From a checkpoint of a small segmentation model: encoder norm rmsnorm.
Rows from block 1 of the decoder, named by matrix and row number. Each number is 128 + 24 x the weight over the matrix's rms, rounded and kept within 0 to 255. All counts start at 0.
# conv: 3x3 conv (decoder.mid.1.conv.weight, 128x128x3x3), inputs 80-87, a 3x3 kernel for each
conv.37 [123 117 132 135 204 131 128 128 131 135 102 124 137 130 138 138 143 135 136 116 133 113 214 113 114 138 130 109 124 131 119 106 142 119 112 131 110 114 150 123  78 125 107 126 127 138 123 126 115 148 126 122 118 137 132 159 114 107 152 124 123 127 141 145 112 135 121 121 116 137 137 120]
conv.38 [122 143 126 135  96 104 110 147 125 138 127 118 113  42 109 127 124 127 142 122 127 114 163 136 132 134 133 146 127 131 128 147 141 130 138 139 123  93 113 141  76 119 126 140 126 139 134 132 105 170 127 138 146 115 116 127 127 154  88 120 126 125 121 108 122 121 116 155 115 145 145 133]
conv.39 [145 142 116 141 130 133 125 198 140 127 147 136 117 102 147 140 136 130 124 141 127  84  81 146 109 136 112 121 127 129 111 122 137 117 138 137 127 129 116 168 144 112   6 165 109 111 125 126 127 100 111 100 130 136 136 131 103  96  96  85   9 158 130  76 118 143 146 151 116 172  11 155]
conv.40 [118 127 123 126 177 139 145 111 127 129  92 123 115 158 125 135 135 126 137 138 123 133 161 124 113 164 134 117 131 126 122 198 130 117 141 135 103 137 139  95  28 126 127 129 142 136 142 123 119 126 128  96 124 135 138 139 138 111 145 139 140 131 146 135 124 113 115  44 115 127 141 115]
conv.41 [123 124 121 120 126  78 122 119 133 119 135 131 118  79 103 126 133 120 137 144 124 122  47 142 138 112 128 127 125 122 148 123 139 131 111 129 140  88 127 139  88 108 134 118 119 135 130 116 115 157 137 134 132 125 120 118 117 136 116 146 134 122 125 136 116 153 122 142 102 132 139 145]
conv.42 [133 136 131 142 211 124 130 131 136 153  84 131 123 103 122 113 113 102 126 121 130 133 119 128 119 132 137 125 155 142 124 130 131 133 146 138 138  96 112 103  63 103  98 132 116 142 134 130 128 125 125 151 114 127 121 150 118 112 120 104 102 114 104 142 119 140 140  64 117 133 131 149]
conv.43 [157 149 148 150 121 111 148 145 144 123 130 125 109 115 141 117  95 155 117 144 132 117 162 145 141 146 104 131 113 124 130 122 136 142 133 121 141  90 112  96 120 112 119 206 125 130 104 139 127 117 118 100 105 129 115 123 150  51 178  97 213 154 123 146 117 125  93  27 101 125 146  98]
conv.44 [123 129 116 123 104 156 137 107 125 135 130 138 124 209 144 122 108 138 124 135 135 141 194 114 139 128 125 133 131 129 133 101 129 125 134 123 126 126 126 130 122 156 136 121 114 126 119 111  91 163 117  99 116 129 145 128 134 114  97 128 141 104 137 131 120 123 137 229 109 121 155 128]
conv.45 [118 125 118 106 130  94 132 158 121 113 130 123 122 115 130 136 139 132 129 127 139 129 142 138 107 120 115 133 111 116 122  95 106 140 109 122 241  93  86 143 136  57  90 225 221 130  83 118  96 117 130 126 123 150  79  83 128 162  86 120 123 107  38  74  88 104 128 136 165 122 156 170]
conv.46 [122 165 118 122 161 118 135 114 126 131 129 111 112 164 127 118 114 129 130 119 133 125 132 119 150  97 134 131 121 134 130 195 120 129 137 103 141 127 143 122  98 103 150 132 116 145 135 134 115 109 126 121 143 129 143 115 158  97  96 156 157 117 120 183 159 146  94 128 146 130 132 125]
conv.47 [131 121 130 154 152  93 123 125  89 117 105 135 136 137 109 123 132 136 137 121 136 120  98 138 117 172 146 145 121 148 110 131 121 126 166 123 100 121 136 131  93 129 134 166 128 114 116 121 123 108 127 154 140 111 132 124 130 108  73 134 111 206  49 137 129 124  92  88  94 143  73 163]
conv.48 [127 126 124 118  97  86 149 149 122 144 112 141 125 105 108 120 122 126 111 118 111 127  83 102 112 143 102 134 121 102 151 150 151 141 155 139 122 160 143 158 148 125 130 144 115 133 135 136 116 160 130  92  69  91 105 141 111 128 130 126 137 148 143 140 152 128 151 157 156 132 118 133]
conv.49 [120 149 113 147 165 109 148 112 104 134 107 126 115 106 136 117 122 131 125 136 126 130 126 134 127 125 140 127 124 117 137 121 140 128 133 131 114 124 127 138  76 107 116 118 131 123 126 130 139  88 104 113 136 123 126 138 120 126 152 161 155 155 122 149 152 122 111  95 107 122 100 148]
conv.50 [134 149 104 130 123 122 113 119 129 129 144 122 141 192 119 137 120 132 121 121 141 133  90 125 127 137 148 124 134 132 129 173 138 124 131 130 148 118 106 116 123 215 156 110 174 135 134 117 114 145 143 126  85 163 126 111 126 152 128 108 133 127 141 122 109  76 119  61 178 124 130 122]
conv.51 [132 132 132 126 124  59 118 110 124 125 107 123 127 149 138 124 155 141 124 143 131 136 175 138 124 140 149 131 125 123 134 118 125 142 129 128 131 118  97 138 124 142 124 157 140 135 135 119 121 106 136 133  64 132 118 109 133 148  41 162 124 186 115 117 161 130 134 127 110 128 140 139]
conv.52 [121 118 132 113 130 120 114 130 126 122 134 115 134 129 119 134 133 131 130 161 133 129 131 122 124 127 110 122 123 142 131 103 149 130 113 147  99 168 149 102 190 179 117 154 115 130 137 125 144 136 136 123 127 126  98 126 135 105 156 152 118 140 124 124 143 131 118 164 148 117 122 135]
conv.53 [135 116 125 114  97 136 133 142 123 116 136 131 151 167 136 141 118 127 130 137 134  99 154 132 125 136 136 136 137 137 133 123 120 127 101 124 162 123 134 150  59 105 169 136 172 127 119 128 145 151 124 104 106 135 130 106 114 144 131 153 122 115 137 117 108 116 132 255 128  92 142  99]
conv.54 [106 118 141 133 137  33 124 114 110 105 109 106 122 170 159 131 123 131 144 133 122 121 146 147 126 118 129 138 129 128 119 169 138 122 120 129 111 156 125 140 120 184 107 121 121 116 114 126 135 182 117 128  83 122 167 100 141 123  79 153 155 143 161 146 154 116 119 139 133 136 120 126]
conv.55 [155 123 149 163 132 126 128 126 141 144 141 154 114 116 151 128  87 136 145 149 120 145 128 131 137 141 118 118 114 120 157 134 107 152 153 120 134 129 105 206 142 114  77 117 143 180 126 118 134 149 120 130  95 117  12  44  72   5   2 125 150 212 106 144 152 191 104 105 122 110  72 108]
conv.56 [117 138 119 125  72 142 130 132  99 143 126 122 144 179 130 132 143 151 125 128 110 136 122 103 124 149 130 117 127 110 123 150 128 129 138 134 126  98 136 135 150 141 134 132 109 125 149 142 116 120 142 115 106 104 111 125  95 131  89 204 134 149  89 122 121 145 116  91 141 131 120 116]
conv.57 [129 128 122 126 135 124 127 103 119 132 118 116  69 118 120 139 154 121 133 137 131 164 182 136 137 122 132 139 118 128 129 116 132 117 128 126 126 118 130 131  66 147 132 131 117 127 140 138 116 132 137 100 152 138 123 139 128 126 234 134 149 126 113 125 122 125 125 210 114 126 131 137]
conv.58 [121 135 140 111 162 158 119 119 140 116 136 124 115   0 124 122 130 122 142 133 130 148 150 127 140 155 128 123 136 127 132 123 132 122 129 126 137 151 117 121 113 118 114 164 142 136 128 120 130  98 118 146 156 136 149 126 155 113 117 159 159 152 114 139 125 123 130  69 102 141 125 119]
conv.59 [127 120 130 141 164 133 126 123 138 110 121 108 126 110 125 136 111 136 128 115 120 152 134 132 129  94 112 126 134 126 128 127 126 130 116 118 123 138 117 101  24 115 105 144 128 118 145 133 115 152 124 106 130 120 135 140 132 105  88 132 121 133 129 130 154 126 109  96 141 124 115 139]
conv.60 [126 124 122 125  87  47 132 137 137 123  98 131 146 119 103 130 133 131 125 136 140 122 147 108 120 121 116 125 151 128 125 136 130 121 148 162 107 122 155 101 178 147 116  77 147 126 126 116 124 206 112 145 164 119 141 140 139 127 166  85 132 113 140 152  80 127 143 148 136 131 124  82]
conv.61 [114 119 129 133 132 123 132 150 138 132 134 143 110 127 121 134 135 127 139 131 119 108  54 110 138 151 136 132 140 133 135 143 125 113 108 106 141  84 126 149  86 110 108 127 137 122 137 130 119 150 128 103 132 126 130 176 113 118  40 142 138  85 122 126  75 131 114 123 116 121 150 116]
conv.62 [125 144 129 119 112 145 127 141 140 123 133 129 141 140 120 118 105 127 119 128 117 120  91 113 133 120 126 133 127 126 112 151 123 135 128 131 139 119 127 122 100 110 137 132 124 139 135 126 139 105 130 145 102 116 130 111 134 137  66 128 121 126 130 130 139 135 132 124 133 119 129 122]
conv.63 [134 129 132 115 136 185 120 126 119 121 128 127 118 139 130 137 133 128 123 141 134 144 105 128 133 119 132 136 131 133 124 128 167 131 111 144 118 105 139 101 113 135 127 143 141 122 122 118 116  57 137 132 158 126 142 147 105 118  72 111 107 147 106 132 108 116 133 119 109 130 130 146]
conv.64 [136 116 120 138 100 139 129 135 106 141 135 122 103 169 108 127 144 146 126 136 128 163 167 120 146 144 141 143 127 128 127 145 132 133 131 124 142 109 135 156  89 124 148 133 124 127 123 134 127 117 123 108 149 126 121 136 118 114 101 125 120  82 137 122 122 144 121  81 111 143 124 144]
conv.65 [143 129 136 146 113 141 122 133 140 122  95 117 115 116 149 116 131 118 119 112 110 102 172 146 136  99 114 116 145 115 139 106  99 120 136 130 142 100 127 123  31  87 125 148 127 121 128 115 134 122 143 130 152 149 135 133 131 128  98 127 123 142 129 125 134 125 135 100 102 126 112 146]
conv.66 [136 135 134 125  77 125  99 129 122 125  81 128 172 102 118 138 125 139 120 132 130 146 103 132 138 141 107 116 138 140 113 155 121 133 140 132 100 113 111 171 250 189 160 131 141  97 125 126 157 109 144 143 118 126  94 154 136 159 149 133 125 202 146 106 135 112 132  22 151 117 101 127]
conv.67 [139 143 147 137 133 127 153 148 150 147 132 132 128 134 125 130 132 138 135 138 130 127 128 126 129 131 123 112 124 125 110 112 113 121 125 128 122 140 142 114 141 134 122 138 121 124 134 119 115 142 131 120 128 123 111 115 122 117 146 124 121 123 132 113 135 117 121 150 116 118 137 121]
conv.68 [145 113 142 151 182 175 119 122 127 122 127 136 113  56 113 122 119 127 125 110 132 122 147 146 123 116 127 134 134 126 114  95 114 122 125 123 131 125 125 132 109 108 133 153 132 134 114 128 125  64 131 136 204 147 124 129 113 136 127 113 113 113 120 119 147 132 129 175 124 129 128 139]
conv.69 [120 116 119 132 230 133 129 103 134 129 125 118 112 189 128 141 152 131 127 121 149 120 223 139 129 151 129 120 122 119 139 122 112 125 120 125 125 136 116 138  45 127 100 121 124 126 124 120 143  87 109 105 120 112 130 140 131 103 138 139 149 112 138 141 146 124 108 120 112 132 131 129]
conv.70 [129 166 131 153 143 146 133 117 131 149  95 143 113 179 126 118 115 118 118 119 125 141 105 131 132 110 130 124 118 128 141 224 155 122 116 126 143  79 119 138  79 116 131 128 129 124 122 123 101  81 125 117 164 136 126 127 127 132  96 101 126 111 131 112 102 122 117 140 131 120 129 119]
conv.71 [141 126 115 136 115  97 126 100 108 129 134 132 114 119 114 117 121 119 128 129 119 114 166 128 114 145 142 138 132 108 119 121 111 110 125 120 122 141 133 127 105  63 128 138 116 127 121 134 140 135 140 147 156 135 120 122  94 142 165 138 101 183  87 140 139 162 144 134 100 120 116 159]
conv.72 [118 155 147 134 203 141 131 122 136 112 134 129 140  75 125 120 112 118 129 126 124 125  98 101 128 124 129 119 117 140 130 136 159 128 138 130 122  80 128 138  43 135 121 112 115 120 112 123 133  88 116 127 131 140 128 143 151 150  97 102 141 136 147 132 108 109 114 134 134 120 115  94]
conv.73 [131 141 147 114 105 113 110 121 111 129 139 127 129 119 132 121 145 131 124 115 117 128 237 130 132 118 113 127 112 127 127 137 143 145 141 126 129  72 121 115 149 118 136 132 128 122 120 119 117 158 116 125 119 137 127 112 132 127 138  92 122 141 109 142 126 145 134 180 149 127 127 140]
conv.74 [139 146 144 118 100 123 140 139 130 132 150 136 132  92 105 146 146 142 123 139 123 142 113 129 121 144 130 130 113 121 112 116 109 128 126 117 126 183 148 107 161 158 127 114 109 117 131 139 125 136 139 110 116 120 112 124 126 130 150 143 131 129 128 128 135 112 140 118 126 121 130 108]
conv.75 [120 165 120 108 164 104 114 111 134 114 120  96 130 156 112 118 137 133 125  94 127 117 255 126 148 151 136 128 141 142 123 157 153 129 142 138 159 132 122 136  51 142 119 137 127 134 126 126 112 119 122 146 141 135 165 123 143 129 158 116 132 156 131 149 124 110 152 100 124 116 117 141]
conv.76 [141 122 112 124 150  54 128 123 113 118 143 112 115 153 136 123 127 128 120 117 121  98 137 139 120 117 123 138 111 128 137 128 141 120 115 117 158  89 121 153  40  75 121 160 120 129 143 124 123 150 130 127 119 133 110 100 134 137  79 129 134 114 125 115 152 143 132 131 120 124 141 133]
conv.77 [115 123 119 133 130 131 126 125 131 138 116 119 119 116 111 142 147 147 139 138 132 133 121 125 142 139 135  87  76  99  86  76 106  99 110 117 122 122 144 122 133 143  77 112  80 135 137 134 134 113 123 114 126 109 121 125 126 133 143 139 127 134 130 122 131 117 124 120 113 135 137 125]
conv.78 [114 147 163 175 140 109 154 161 145 163 115 140  84 124 109 128 128 130 125 149 160 143  99 114 113 139 157 109 135 126 123 123 126 131 147 163 113 148 128 113 170 142 127 109 166 123  93 118  92 129 118 161 116 121 123 149 112  73  76 101 123  42  81 177 130 136  62 211  84 100 165 107]
conv.79 [136 108 159 126 135 102 126 124 134 132 104 154 113  88 156 125 113 123 115 157 142 127 146 130 128 126 130 126 133 128 103 128 106 142 125 141 143 115 125 138 107 127 135 139 145 123 103 128 132 146 176 116 108 160 134 138 116 133 197 131 115 124 159 110  51  73 144 136 185 128 142 139]
conv.80 [118 120 135 117  84  92 135 130 114 143 132 125 111 185 148 122 114 142 128 127 129 125 104 109 138 130 123 122 118 122 126 166 132 146 154 125 140  98 121 144 121 153 119 134  88 127 124 132 122 128 118 132 157 130 127 143 147 137 124  84 137 107 153 127 118 113 135 144 200 128 149 105]
conv.81 [151 131 121 118 143 156 110  97 105 131 121 123 117 132 131 139 138 129 135 101 122 155 131 102 139 133 118 119 127 131 147 143 118 113 131 114 146 106 139 144  53 103 137 157 120 117 126 136 122 100 126 128 163 125 121 122 108 125  95 140 120  66 108 136 124 155 143 157 120 127 126 140]